Rows from block 5 of the text encoder, named by matrix and row number. Rows with one number belong to one neuron. Each number is 500 + 40 x the weight over its row's rms, rounded and kept within 0 to 999. All counts start at 0. Numbers have three digits each. After the name is the row's rms in percent of the matrix's.
# fc1: MLP up (text_encoder.blocks.5.mlp.fc1.weight, 2304x384), inputs 77-153
# fc2: MLP down (text_encoder.blocks.5.mlp.fc2.weight, 384x2304, transposed), outputs 77-153
fc1.1916 137:529532524456494568589512482567450436525438506543507499548534533494506516458538467538460456451467444558562454516496456537503529510439488477540459490536541530539508520507460555528489501473479534508532563525593541525489488527560486493
fc2.1916 186:530519533427507510539576498610479466555479443543574415543511566462502591456456534515499526469455496497486415507495529532536568499537437464507466471504517545576534526507487529461541485461472542554413488504604523562480553477596475501
fc1.1917 098:491535495424592456588494574517484483505453512497533516433478552551560528469510438508557456529481478529527501458563454534535490484539503501566564538476511542460535584464561539461402555512476504516487531500533396518547555508485541465
fc2.1917 095:580477506548522553415563531468538480570496426471496478508567540444444509552440470540486497527474527510499528491576492520587464522461487525441488547458513404482430580514570471535502435532496464562564489443466582513577450536471569425
fc1.1918 140:536545479515554435550550494533413476467459566555481545473490496521512426492430469515553548519516478510486476517533515484519517518439511469452570545524434550606467496496508515493448465533539505525526510546478522496432521506491473482
fc2.1918 173:539505458447540459567558473473435511448445574538492508543460510532529446473441505486539512507461449488498516485413531426480501462525514498468568459574520535570511540513436532526545513506513551517465517518520525527423533526510437469
fc1.1919 089:500434443502560498498497548500504521457526548506431535484526545503502528556528457460425524466489541494510497559482527596453489520518494505512536554457553525557522562453562592549436515439510470498471515540600440493463519551506576490
fc2.1919 065:521500456558549560445492534467484419510526432414461527499505457463466448453492543448430471482555484554498506426529522459502475475520519470482458546572486485500446484554458479498518527466451505484486513503447525486551421471527470452
fc1.1920 083:555496473450505541567473468588485511484438475465510487499485534512441477459502493429538486452529511507481565587581475535465536515432465554509532529521520538480456478516517510465492458493542553500477470476558452540436485540552488554
fc2.1920 058:558513511506505578391497477490556456495516403502460468539525524487464493458455547575472453456557467494550517461457491464526454528554529458526458501514498462510444478559582490498538522488470497494536481518468577453572441481511542447
fc1.1921 111:478465526471526564583460501526494549546452530545494515432522534575507403472615433490505522479529522483514549531546467487493546492514459449563573578495519481489489601495498495519428453486526436506510450465504440422482576518490578528
fc2.1921 124:525440507494552578453567511510524527537473475464534488503529540546430456476471428460484475535556496594473504516510508522601493619546492505464488559501513432498453572550592428519493404473509446578527535461495569484556439522442584503
fc1.1922 100:505470501464457507500409549511576491441461499503519567487476505504486518540520505458462448463481548553580524525497514557550485498482531522507518563511508499461457534548468550514446484462509534454512497540455510425540450486525480511
fc2.1922 088:548454520541474506539443489436495511562532523436421568479542554476472506514465478525476394493476577533497497529457572512467516493482501535588499562527565447473482467522505545498517557487521514514478460548519488475595480478500501478
fc1.1923 103:550474488518481499591415525540521478472531561506537479552523488502434525524531438398541524487507463447478544535479484547545517499499536540463501487459471418479541509500493587440457449461559482468467433529495457467479522561477521478
fc2.1923 091:495428466528450465524447421443492542482510542498471433538519493517489509502566462515598495496412503486409529500421498509475504464484490483548479498409542501463475471529508574452505508477481451554465506429429545498522560528436455469
fc1.1924 093:464462493532466509498521509556557549481487474384536473540529428490518538555547480482528489464511444566540456489549467544519469524417488499507529573532445439519523487508563493515529495490535543506530462507485496445530468579529497474
fc2.1924 076:520504455546541528507595585498445507582450461466551537513474474481475508489493518550474476445549454501515508474505542505492546449526512531589465417482546463421500517471461492507532502508416564534456491517468533481493513473496474430
fc1.1925 091:499545445538524498522515524541429549454420531489478518487474525496482464471482465451482463588561524473476506525564508569452486514419494500500535554482519540526526563455474459531530480447477475523511557572557508443483511588498559539
fc2.1925 061:520536469500475522448419446509485529486577485517470528484522419446541504435490536474527462477556425481538461401551494506443463512452533443492435495560498429497477497540532449485492594518501518448490531518485448521512459539474523402
fc1.1926 095:524457482472513494601479564514457540467434544512566488564558493533477495500539454508518517520550501523453504510497527575521530481469496449503488544543494462517510522527484542474494536496523486477530533562561510425452556470424476522
fc2.1926 069:527452573540494495521581480451559466546454556452451470489505472505460430491510505545486468438484480571539531475461435456492550473449553515425471541510478507412449507484538454544543452477462468601453502455481499468530487511511510500
fc1.1927 101:442550416478511524453475542517476499508455476452519542483492492473552423508489481443428492491588493515466495556579575573515432463465530417539578558499524445475498491540559434489465513485475473430550524598494419480515514447507492532
fc2.1927 091:527538457540409481509449448487514526545556516509476494451427506479490502559559469475477415468498467578482483471523504503429437480550566493502425481471548526468525483489515534502469519505556502485519503511527457520519503421539490483
fc1.1928 096:507485441501476523489509440524440523459459541501455552500539452601508495505544422513561473497529526534511484553497515472503484472389464476478568544535435435550516474481559501568502528482533484466512525566507524487451488477490527549
fc2.1928 082:565481504512418535514602494459559496482491559523523486478437524509479447463519506512488491420407434510533507452421494462452547544447529556489517558548525580471528588520549504576525462480507496523497500498563477424510610481461476439
fc1.1929 097:404510474524546507508443493531524483470475497476455529488556452570535492496499455500489513471504548510449516605459540461459485458512444426466507585521457435540476423501483481491432536443460513498444560453546517456482497522495504661
fc2.1929 091:496473480526557507477511477473519455538483417521459429524488536441509621436490491569470503487457435509536434468449610520449530439507486529499458488527498505458528491486501488518504578521436512463401512585471497545507477459553566461
fc1.1930 109:504455501481509549515511516588470550524499488476554500524482530605483535492538473506460418560568468525470480517587558509479424582448453537580491518467509542512458509485516458560458414504524488549468478514476520472419565476495569524
fc2.1930 118:453542455486480455517466476558476537399492499465496499522544433506521479493559516522526523547516559539607529554473480490538446558439464488426518510455455457538525500529582472528471476509496488488499596461464520436516484512495515563
fc1.1931 086:507483433472499548584485545502471576448438498488539524468527480524485502478544428415484447513504482481449446500476516581467419473435477540537457579463432561563514460450503490495434488430495481485467520577553518468420444559468571489
fc2.1931 073:528530443471556548445446474467475508488474469473488528455449449443541426461501514476510532510547490477498462480561500489534471451466536506449456553475501475488518517479492477550514513476467478443493555558508493542528397558468479396
fc1.1932 096:480493436449529472532443530467461578513418493489518519532548447507472492487475456424520471507506447539484525493491514501442453462466482470496532514517549541497505492556485516477433490503555531505457528630500500542523442504445552536
fc2.1932 101:440535448438589569445397482488486477491502430491510507491519421433552534433541524469487495500564474491522439496589501495470433471547489464458447554522481499446568462493484483505466539467490548498475543563502443534539445509503497440
fc1.1933 097:560518460493571586540515569496484495488452521536566587583560455501496456551532443476463490537512532494441478521525517489539518497471482505485542484538478470483464549472480494501490430453453477537469514496488529488454497490481552494
fc2.1933 089:473521444539475502422466432515526479486526448488462456449506503542525399492462543567468505459516514454521521404437489462423484439513557492451463507520506460515533571581548523574460577465539462443537569488455466523545507485536534476
fc1.1934 087:445548508461556566521481452597535539551491530440451536463560518471487528465525422433531486482566579467531554581507487567450509535506431476467569524486470452531469503463491464543497503474542459448450551498523450501440538520499557502
fc2.1934 055:493485440557482494467475503410472452567516492518512470503492489559509421512474490557532512534481450505473511449523509445497463558575581529458571567542514512450486562560566488569455574569500458530517505530424495495580480444399506434
fc1.1935 108:458512511520525560550507545513560480503540538554542450481490490576500467455513433528583528447526584533483572498535507499488547502486526552573520542493447492445533478439558498522459490511467526476487419581456495397559469495459543494
fc2.1935 113:518492452474482568528543553470561537593451422514540500572541555586485539537485421486457460526530474512484466487578538493478490585481448546487518569503497395510522562440529475537471481567454462586496469481536465471591446486472600494
fc1.1936 104:480485480489540517515538503565467468541484434548469525478465543451497485563450533509544539552564499488532512545583434492493516542457415486531533559477495516500516541529550431498512493461551453523444502465525491504429519521487564512
fc2.1936 101:458585474511509488485556506401557463449512467490486411458488515477478502452504515448418535474492436522523507451450536518458515534525480491477489430518546526572461516538461527538559495528500536517522521544494513510460474440506435485
fc1.1937 087:471437424487538524528494509545491543519492455470493487452483561508515466455537428482470492507523500538537508560528506570440472499433510542514488503456443561530480474470526550495434445480474473467476459539504485514478466529459506535
fc2.1937 064:559534490512541581401408531433463458456494480466481552476524456453482444424457496466507484473542460487528501457581456468542492411478511421480491508523488466486470554495543496485496571465503492458477528562510449571504414507452493430
fc1.1938 122:487470535430561446544459517565430508490480524512497493525502482519554477481489522512564577464473539437544532635545453469575549460475479416512503552434445477535489506513502521484425486474510451551466464484547530496510457487537451520
fc2.1938 160:497492531591413547455483454440605509486581457387430471497450497541429471572503494456456423457505553571509524437437525544512458532537540589531459495494518472441503479511531513526563465478513536470546519503468470457537491523499559506
fc1.1939 100:513460465512507547527446539531507467485455479492538531491588479532469494453553407444465535526570529479461502603513481552478471499485495503576547502587525461551467518484497556472489536441537465446486464543532506461534553565493499482
fc2.1939 085:549438544645506494433495500491528467544470455450475433480536501467455494510513549519463514530476520505507501429475507474534526529515498517443500563507525462424423489467504478507519444521465498517498479453480570492529485492552574534
fc1.1940 090:547469454459477467568439482556431535443455508475549434531489552583444442526511512515441451456539551520542529576532553582524424568504495475544475524513509497480483543481483504563501515414573522473487459528587462473451466543515561481
fc2.1940 068:584500557569527522447482523481510427510532404481509538505473510472456447472493509519497522529476476542498559458533411433572452537490547480472429508499452494485451480510499482535548463510476515509517509514471470474549382507429515409
fc1.1941 085:515474484524471471508443451485533522491467539488551528479494446517506519552489413477490537472564485515433558502484456566516503510463495458541482566511517489555476516531573480487486515436522442485523469545570518458513490544461485513
fc2.1941 065:495492533485492540474570524438515477483469442505534470493461572556501457547446477524513504487519471468511553446486506524536477522498504441494514515508547451466508566522561470550486525483484456502490531504449480490511482440426472515
fc1.1942 091:540464504461498556511492553566424522560507468537548530531552498557487499481489522536543491466509545443513553559536450555509463475523465470507539517477528519542433542445564490490432446469547450481474498555556565439484500534528466494
fc2.1942 073:497537493502525518411482447485549427424522475489475484498497513502539482444490536511513456478465505486561509481408541430503559518514564480468443521541458421527485452580503508541505562525506494505536531474451502461544422511499500464
fc1.1943 099:510469472498466529501498508534522488493455474462553490540529407506469513531518495389510419532559484538499477511545586455537456526526484532525501517474502465542495447517476538461525482482515473534489493493521545469504529510536482487
fc2.1943 104:556499537599555505493556598449541460600494463454517517503514562382438601468461507525466467524516514561515516520520506467530590512433505493486512496558479502460499460457466478543540470540474493466535448456481476523536459405527585506
fc1.1944 092:470510415434561449519482544530454555514487566498488584501574510459480484532570431501547465535579497508505506527503497580482474521485462428555568497465525570520486463532494510485490502465512510498490533572526510497465541511450506513
fc2.1944 065:486530514484561538426530478488465472523483405516519470503475547571509555404497448529450488511518490486457448481480519511473539525521530516450542431608443509526478490495522472512549511584503497508555478437512472560463436483450469454
fc1.1945 104:524424527504530548560536536466518473484471514421462524505560529613526446451520459437489512451558545552478529470506543491544463568496460468487549583553492504465457494473554518587508503500466469481478505501513528452522553520514586525
fc2.1945 100:471470444489445543518534543506513478529503443491482530566464500597449543529525470406482436457469432565494530453493566449458523560537482524534510423525492467472527523515462488501550451571441489494520531530423516460571496553503458463
fc1.1946 112:492509423426530503610518576511469522504462525509503505423527557566549458549583420441522473451565541518445556492525463531477551550537453560557538513537520504445447543489536508492475459464553444483504461507502517507503545497493550551
fc2.1946 130:528443478471557526491519509490543550540461513463519503482551511510482487517496449473555516510500537516473528495523471547578497606540481482476546611493531435471430563528562485511480436441508420574551483442508512495519451563415555499
fc1.1947 079:530486409518545452553495565510439542526505473521495570490521513539490449514570447515486517583564481553474525559480474574509513516482431527501561481548457503453540531478500557577518500430479529428490515572576543531431491528452557542
fc2.1947 067:504560503505548527473489513509545438475464383467518472448503489498458469446469487554454494463512482510498478480497519503467537440506544486507436553560526432467497567486549465529518561543482475467543476533501476473507473471452509410
fc1.1948 092:556505476444486463523517511486499599452563472474479514551554530492516477527583475458489530495458407511456514521527555549413551526462438594525512506469498463536555554498441509464578435525504507530413428575526402471533496534470495470
fc2.1948 087:481504443503479479499528545500467440498441490560520433418518482488516544466500517562469498484497494495543469489510505454525513491525470552471418517508520546475494429491537513487470491543478517507527487515455564546563475480567400460
fc1.1949 099:529550450508436442560433559496399531533464511502499484520519447508548448571553483447467532495569472473517588552521516478459460504510518514537522537489509428521448501503474562531479567507477458460548518636517542434546532513494459517
fc2.1949 083:544459493496417455493608494458523487483477427482529493480506505465493537531533547522516551538429394496509486456495446497431567539500501610450455459484469565515527459415472466585567486609497539514518460497432525534493496401496514562
fc1.1950 096:506432475509470558617506488513499495543534599471476498510517563593577413510579419503522470472536536547454518521523494523497509536445533456539593565521499484494529552513517497501425510480495478508445414458542523481450506476497488514
fc2.1950 084:505453483534544552523540449490526468515467442501493509473540553510440467478489456454450480546547476549488500487551550533512492565498506506472520588553526448471472529543576468517486427460496478527496524520524558442511393500517581511
fc1.1951 111:537481493523485510535508466545504532561430464541537483522531531508441525527496528509511537533487560476495522515585553557540530554513469526576509517454485517440486487505512531543469483474506492473504498607481508469467522559552501476
fc2.1951 116:458522448529522483472505450546488502471550478515521503434457479504544514461556503557589504531493504451495479524512495489440542514497581456527443515441463515449581478602520551436472557528535420474537501489449428565550496504466484504
fc1.1952 082:480441460484479451485454527521432477504503547487527465462554521547527548483529501499498509493559523522515468567510478550479494466472496517540562534448485433516506500502534475510456515463563527504453490571563517497419549546457508575
fc2.1952 053:509462476468518558469529528427468415450489479433488507450539437431477417480499447541543525431570529523473551463553467462478447534550551439550498570559485436533503510499552480541482493503451514480541489524428436431493478497475479472
fc1.1953 093:543466517552449453584414480503524492465521533496395576475499495514461517597592448477514492483566583516513510548543468526415524485429493451485552533502503503486529502546453495455420534474487515479498495554528460516518490532537562462
fc2.1953 082:526477557506476546482478507465535429536463476510511538492545534470438477458474480522425470472542539504471560533538500471480564552513501451451555519572546429528462573491420511547520456465453438515499474495501534520508504509479512438
fc1.1954 094:499467445487565476494498499544431578486491474533488520571476471459513557527544431425484530519537515462489475541541503516490448504408462512421507549516435542484556477491533465538449509455478508516444486623484438555476543525481574554
fc2.1954 100:470496466474596598428440506479463497527523412485484516478478495410517507457536531437464555496539484478487471510600521526508464465507479482471432519527470500451507510522538513488428556417507518453476504588550456567546425522497526424
fc1.1955 089:518518524527512486513533550532486489499549490468484570582531474592472525511450499475449526510546519514438491499514561531507448529513493531588573449538468431552548514508549483510504486489539556438488533515480455427475510487515533577
fc2.1955 089:562525477500484602430507467442565511547510435450488514509493503496492503472528508480467452453489426513540510412517512427485458544472515515544492499494496441534519540521457503584487526538437481492530537494458449496556485513459497488
fc1.1956 094:496509525533547575514417549501466469438459462536476540471563495476470456515592485499458477479552547519551513555498551507481472462463477489544549564496532468535515502472533483479427536528456527473555475570511467492476448513602530531
fc2.1956 093:537499457477542529510491538451483485531503509429427594516561565536500527527551434487485479533515502532535486529440537505488481420403491523491513480535535386482491506480482536546489593482452492516433474488444473491562400488518575450
fc1.1957 095:480474513522495540525511544501510555490447501480559508507501470557574507514497420443505515572505536457548536550528546567514510537494430543491534527454460476533465513540498507524457458480567527500453499501563461499479472592555542508
fc2.1957 066:508549484486430552521447522486489469477506518518498475521544516513446482415545486468533464480468460514497436444540546490505541528464582510463485519459486512513557520572530486534506481528527431502533483544537444487544516537509472474
fc1.1958 108:460503459501484531469511535569453542547493511535544486557472509602475531432569493504474476469582553544493472532599534525472480579424405527532504539521527516551453563520533464496473470482523534556489551468517475520467565516488598524
fc2.1958 123:500496457506477457466481504549504543449447478456488533519515464548505466471521476565479518548497529526620534554534467482560489565443470530437484579416469441533494515525593505547485456516442506493542529481459512448572488520515531521
fc1.1959 107:567448512520476502541478523473572572472490594433531503446583474529433487510499435469473509417516497513481481558533527493500504492475447502525574577521471487476408504434537499488503470449485506557532426522553505460477556546462534532
fc2.1959 115:432590467485534509468494437467453403505508429505513479494488436495546466471495539520527508561532498444467562463494527499462504439555556464503457499523519498501590466560513480514476589553540519442505600506415501539520494427510450507
fc1.1960 093:512521505476476459570493497557534505526446556515470571483520449518466510458488488458524495471515563551481516526565524589500491502491443532552531545527462528452524552458466488482462470416554501452507493534512529411485546470460562524
fc2.1960 063:492497546528466574501455476501522533483528471444459535452433424459516434461520517528491477466482435568526463418561445511462506493555558491432505466511486476515512533571566526582502525536449562534538504585432447521569487436496495424
fc1.1961 070:451518432513564495524462494526478417516499486463465492485564485444565557509448531465440564452516521464516493529582499557532482478524518466484519502478470455512534453540464531476467495408575440528533519560444550441481465543452562484
fc2.1961 067:526485536567461531461560504460569463494489458461522417498472534479428481482531518554490459476429467483541481470434541470498540450529568478532448445499556479521518529492463502519488476539404486540493527458476541527546450445482502471
fc1.1962 101:535439521513497526506483517559523587544453604503480530514487520460451503490532405426492492407516503514526525508489459574495501507407453527558502519483448508558427481472482574459515466477450505513484461487528484501456541593468546550
fc2.1962 095:435577482543502453487526428480467418527495435505468431483456454530544504447467606550491566493565459505486573444522522504471498464551521485514476484546545485470516461521479491503469562495548459468509572505490529567484527449533457493
fc1.1963 096:519500470533522510559497455583492544460505543553526451496492455559518518506510437446510497537484566561499498567518513557511488516419472457538480502477439519518523540453564516487467483487538544508512454552562478506434540558488521525
fc2.1963 080:491486499505465504535531471467484451583482465407530475435522513454487557548483578545437527538455446506470569459481492562462512548506504511490520517462584484467420492449459463499533520568498435502522482443489496501503511422479534551
fc1.1964 094:513512493507525547559470471497440500475520520537480586501473459529503440513547522521537482493505577570509511553502521459464548426429469412481486524450508510466444522550476543539467532439461493505515471526530507530532466520492466495
fc2.1964 075:488445456447524512483560498502529445483501526470551516478486545490485522444462423532486437509542529538506498566524510475463597528505541451471540519578511490582519525474516495540512509523489495552498485469493516461535545506472492473
fc1.1965 092:523527464540579448585453447570413576477470489543510480463538515512461457496452473480532545507473569493443495521575492512477517519484509471498550502514462543508497542467549518536466530394528447457528592577524519541437571508527536488
fc2.1965 072:521496517510512595440517511506566476423486424412478534477513488486494487508535547494503479473553543550593484529471466505488461497470496469457445529589486513508550496559528495514562526524453529544476519539511518517518466538486554503
fc1.1966 089:546524513527475465531431471474470544450440516553456528447501497551513461518501482506500516500537528492498558521558445559464484575415499497533554541493462552484479433494517520499454494461489489490509427490582503415424590543501489517
fc2.1966 073:489558463473467521496529495504513507494512467506470449534470484509518428532477537507490504428516526512502509497468500475494557485469527501448541515505476376549503528457457501537482524518457554549477497492527522432562478447477441520
fc1.1967 116:510504548461484554483468465547612460487541477500518454411464466510465528430513522468487564492509500587468546537501461463558527520512482481505485572429476474439564488592493488473514449455515439563508486499555425518485516503503487520
fc2.1967 137:463488447530493422553542465442366514458466475528524495516433470482509498553456503486524483554449467500461516448438547497496475493473551530445531403521526622493528419491523530524530509563518596463506514532466512530503509422504467504
fc1.1968 090:455464443447558528559471529525493583507442487529516551485544436548523462523540432524463496496528532500506495531543498516493523542522433494564490527535519478521520507497528540523450445445515557533475516586513485486430490485482474500
fc2.1968 067:505533507503487578448427481471536493508484461450539493491520462495526525514533520521536461471500521556561530493538458527483510525480529505436523545467511455502496518474556514551469524484498433489610481509478451460503441522432473488
fc1.1969 092:563500504475535566518489508477454491504489476521521527448525546487421535507553492505512476507546548479447519571557475562526461473501472470475532555485458533497463535474476569489478455432452511507502511506584482510458531540508508485
fc2.1969 073:478507415560482489419551521432458462469501431524584427550496475494437498502477511503492510534493377519480492451536512444511522492580496518558422433504561455494458461522496521517539471501521504510567513500512518560541502459473428442
fc1.1970 099:545420480524457483530455491537493467522486481503504474575578502536488467533496462444505548469543511472538478545519455534498424496495436547581475495485467474545530509523462573503497454429524528581413411453565564511466503544569529497
fc2.1970 095:514529553552474436495468403519464492458480556570460470475499532550533529484482548522504470463431509520445463435384504479511493408509520487535500411463565511499440415517483524436478545492482455458431487470525501511470566427546408527
fc1.1971 095:503534492435465540561493523539504482484481512476540493517577462549542472488546549446489471484581528513478561476507470551505449471571442516450517453514580448545469489413485550566534484468475435443472556524597491440423504579511465481
fc2.1971 077:498569511506452559477511508545497404557550454499548431477427553499542520460497515513541483526498515493515512484542519490437539561550488485543475495498556530480584504532478552435486528534544471525549451505400488577542514431497439423
fc1.1972 104:513438462568479477510425434471534581532527514379442474474510442525446574617565472482596477573494512511425562460504476516505508554509483603526484482445449439466603476471560578478549509539495536472507489571503479523516503467437554502
fc2.1972 097:424525506372583479497520491580465479410446547563508438476473434513536443400457524492492521466523505511520449489478536447542538437464527434465534462504531551587487480582517461522488482459468547510481551540531524503452475470576436493
fc1.1973 126:510468528519544543552539547425545503530514457450486457528489522560487475529480457428445606456507483567560568540529431513563484522491501557502530539546472492533474541484474533550513492475506521511492518543542534436476425528484550463
fc2.1973 156:457484425497493508523534521469530560521475508460435526562429568584513542490446433430481476411514490527469504480509497481474495567501462578500550483543467477476533537491498461483485494515488506514498498509471517447521465545465539460
fc1.1974 091:509546476441440509451521475610468549455530515485481527483528461452537512583529458452482468509523539438452493499531466530458480473492462561485533552418463419460574529468598521566514468517505523490474491521519499476457474579526562569
fc2.1974 058:500515440527500481497564485517514494446465440483532376539506528459506557479487498486447478473466439547501470477513487451525467537480505521478475450532507497506474458503523541566523494552441523518553502528493553549517504503551422449
fc1.1975 107:496522447463527481502517593463552564521476491437550523571610414497478502460461436406522590562528447512453550558498489541544461495531466541519509560481478421474499505490495460453459445518500458487456499540478505418541517512492535527
fc2.1975 109:412475542510564476484559482434545477434485482519470426496471508486494533459476528473480511508489471533438469491441500439544504500501475506447490458552452523484489442494485444502532444473471580488520467473496474497410497484552481548
fc1.1976 103:475461439473487515557521531528487522479452534512570457515545523526432500487527444471493444507510511486503496491560508585519497513471415518553519527517520539500503521493526475496481454432472483557497534517546528467414600518474574518
fc2.1976 117:470533451450507470494449504552520525420471502458483523511497447517532493526530488522501524517499542527591516499508482462546497577447537523427556588475468456519530490546579493586460502512494504505571575499422488439570430509476530501
fc1.1977 089:430490448535499522510458544497537560436434536512571496502543473528507505513486519470498459519537500488489552458501503503506475491534378503480477490492483499487477499486504536532472488535515506435483553559525434442520468478511503480
fc2.1977 072:480520459511514471444538543413515463499487496423497488426483567445513507476513523472422543525508490493566509454484505467462541527517564503480494501566497519522499521513516482533509519618474486506563529458484509505500494437439476488
fc1.1978 098:525489424522502547535424513484517542504520525494485527492562485542434497559511512477568514545517521475469517489558501540468535543509521474553547567506514485510540496506452566529498454486490499469537474561527526517459510580521479479
fc2.1978 085:484469429530540527456421489491500471513532533472514520518495516541423468447558480521557435521464488445458452464446553520488485501501557437557422540521508506450506426527537524411497466484486433474506497502421468508538475548451515441
fc1.1979 119:498410491539533489543510478441489520488517571450471481539521487509490540558516526442556489541509482459463543494499481489447494558462543579493493509462460458504550470492508565515486467503507470468439471539496473508497482564476547486
fc2.1979 150:449567539443542520433497482566534486506527476521529459427472462435516519418473527528498492450496513513492427481508555559506501480520476407562448477458563501513502481545491483468491525455465494510475544546549492537443511493510449489
fc1.1980 081:466534484476474428534503512554512496522444535499458546459569445570426496471519416464509569473549525518485490529517558562471467531438453474554594495488441465451537474518501511545489499514482498491504538497563505431480541539523513523
fc2.1980 055:480538508559448572472495458399559510502469406446526478492513493424497482470519509525517524459508466564555513484524489503468537468461562465515474496503518465445435553547559403506481474577523539515537476543440507497575442464435472471
fc1.1981 087:468499491535557466600481553570522564521461584523469477486490489514518457493461459482558560560480543482490508539508490509540480489504492506545545590498472446549458559450529521467518468480518503522496483541530460510523526572470531533
fc2.1981 054:555565540497513550448466571529485551464489479505497516475442512460464511456533469485540475508505504510553502472502475517522495489439507539491449495550492442425527478529602470490467534486471529430542539519488515459553431546535492459
fc1.1982 097:487543456523569539554533471480513548558491546524530512455569466557483538518490480470486492531517446571514471480535453604475482529435466452466498572459539550531529602505508481569466517427527503488504528489604529469441510485512544499
fc2.1982 082:461501499520483565439510499484535434476485443509455466546499470461438482451570532449427468510469457524480488464447539423545544490579505535484437463514547414488490481526410555481578512514510535470468539503490547517509489511528460512
fc1.1983 108:462474472476503500541469533514528526458495547470505549554433514505498434510494445470524494512544507505513495446500559549560416532483422449593522509491584451490474547565463559457424456498493505516489549478510456536507485533472527439
fc2.1983 113:522497505492518538439556603525541532515498422482536477556472530530489526497495482485517490540537484479456488496561526505534487526486476520496500492539446476527568535418526465533547462524468530558536487482508531471454450513476530494
fc1.1984 113:536497463492570423567488544531389520508449519493545528507519516492487433516478439484505508562510478436452510496544496512439375556487478465464466475527532564507517519475544566583483501493534489531530558599564500566522518530504475449
fc2.1984 117:492480478519557520393478502415487536478516399454494498536433418455532510528482504480532505547584467497467507533521512507478460463530500485472499493510429502443561432483526483443500524540502521482502519512478436546511428473441522459
fc1.1985 095:525411505549554478552526505548498563543491449532538448553566472548504499539566414468487546561516449523431475524543515498534438557441397528523566499455542473466456495508528545449503490454433499513483450469598524495418485524527497582
fc2.1985 075:516524472493423474439466500469521417471556418506485529460436456517518433477510543534502491486506504457558547467467491469498555431521576428499512499513497498480527483492457495547532546574491567513489510512448478508553503446445454459
fc1.1986 109:497497479533543502595474451498428474517489452564492467447570500545491481497502483529493553584587487483450552537499525563417482545536505490531517503517577485441510519562523527442453503453579464445490563504461478524480495522565497536
fc2.1986 126:582456502436492517431450543491535554465475565467577576533474444445536511552458435424544472475484544520477509506537451415582477578497506478433537534502431458510494523443495514512504472547465478562544453494545519459492481547404488472
fc1.1987 096:508467527527532503543460501556488606537437487486503527526515497459527510523515399468557500540489461461481445475477550562529490519476426468542571528475537490534477524504539490552474517472464508499446541513575488529436480570520588525
fc2.1987 083:452555436521501539424483492460482447460559395472515470444457437430506535435499519525449478497547465450527501471513496476444482451516545477497410508579496489476511514520508453535463578521487502462541528591480435492604432417505502432
fc1.1988 126:519504460441473433519493484540427520490468514559571505460527488489537526497461535524598576534481501437492540578532409509542498449495479471491535468453487561521475448443543547497494540459523526516446460486563537532439566508484438538
fc2.1988 171:472492476593459587490495526420570443509527475396454483533450538538464458558552494386435420461505493557534565484492506490477472590544504530561475533551558477426526531543505511535513458541547521501549504521467495459551454495492560493
fc1.1989 126:448513445452487473582490588533533575464469603521526511455501542592495497547535459436558497433562538526506535524516502554521541583551504534530548536557552519421468557493531479499450445481519460508536449491536469428462522542491537509
fc2.1989 161:529475508480525561470519499500528542539459503498547473516581555522467501523476425492503479503527526501492523494563487559555479579503497503447550604480522426479452565506567480538475404461498412587564466451504545464543476523429574510
fc1.1990 122:420488515456545583512386519536560472488494475457419493439532477497542523523560441481471467449591532578558478588557521537500527469472461439546465557446468441507549520552490483523400509440470449509516500497477434477514471537520506562
fc2.1990 146:536482485576507490569518524384466516532523474455440533488493563507455542529497453521417494519500518525457539481436541495496521518470531576510504485523547558478476459492477520485578510502509607488440426529443504499546459456522533494
fc1.1991 105:470487547526496454521514486527488541517475496457480567560469552475484482535492445496490475546513508560467553574533532481502463526415509471520520527547515436449520492505514511570513488511508564527509482576522448454502544464461538482
fc2.1991 095:479513446495412519477502520541535510518544442517593520505450490516471525533575434501527458507496477454521478476529519497499473548507479583553436489487500520492532504513507505455516491511488459521578497532407445444542488523503500391
fc1.1992 094:458460472437566521531507538516503474500500496469546527516538489508522518504487552466439577521537542544486564536551482490515458521503403500459494536522480525448503525553482522537504447437507471515452504562610491547469580511545460560
fc2.1992 089:470517454520460531451409462384557459454538518431459456458528505522501459513540505438433462486495410511482569455453541488443465494549530448480487502536558470497513500559471547476520501474514495453513532519501477506487453533458445440
fc1.1993 100:533506442495509524509525479581477508512444485477579525504478504436511531561510508491534516555553524493539546542551464547513456569532430486567550509419430538522443545454572425467514460458496504533506512544504536471473539578477489496
fc2.1993 096:554537526479484553409562513454523434512455496496509496464532466479445458425453477559469482493466442434545459448459476526545550501530500507473501509548536457543458515501508486512571467498409479507555516491493468428546450480513464494
fc1.1994 107:468510513492510514491451544516503551498466494508446491501529541472550440483487503438501482449543541493548552498578528606489474562435459444521592544519531464475482469474537472593462554495496483452574508534559415423514530488477531567
fc2.1994 111:488495516545430515497455499498541513555580371461488460482507492503464539540544504480480453532544481539424547564523505551551492541541479511581432465434510471416512485493502495408481492518480501519486486500449430466546456472505567485
fc1.1995 098:439519464494505517491455563505458502529449515508517538468454478489545463547540533477496502519535501513485530563559514574508411496524511503522483527462567531443514511459490474528531460440552524453527576576514507457527528456469449485
fc2.1995 093:503483581535423525459476497439556487495577472475460436404454476476512492495472499438463536458466458586545492456492460495520439525551522571413470460481506501434511487456509465512570496473507517495481526489536482497457432492483509534
fc1.1996 100:468522473465501521488500504546483466521480496541574487425469441483577452541458503466465491541574532507502566558599482501475407534476456554524476515502491505514512530520523543561480506428500547435551557540568497484430528530551449468
fc2.1996 093:539461487567443588526544568397557449517510437504446466525531544480406522506570532477407471492432434545553496477512482453511526551599549551502497438567565504476554499492432552559596516504483509525506462512521545534560458452500506485
fc1.1997 118:507492494473516515604467551540468551503491546507514519490531544594561446528529490498500498504574560475505527565521425513494550522493480507494530547493516500430486568549481561458422504405497442465551501503503453519489567540486527546
fc2.1997 144:548474497484569585463523500541530536534476498499576503518538521493499465515519409467511497527502500516478514505543475503594460602523511491468488604461502427494448561527587477490454410478495423592536488453504529473552433539423566469
fc1.1998 105:539502519505507463473418481444481552478519562415497428543480493519447509593444497450422556475514472467505553452507525471500460488550503610447515533510553484537530471465472557522541488473552574460496468555463515475539471558459469522
fc2.1998 109:464518570477452510521469433542485454514537511541461502461494561539569472493542552581554479440480500512506503574522491492444546453450504422571507501500470524486531493521467478417467535528495474544487466513553457541457578448522491511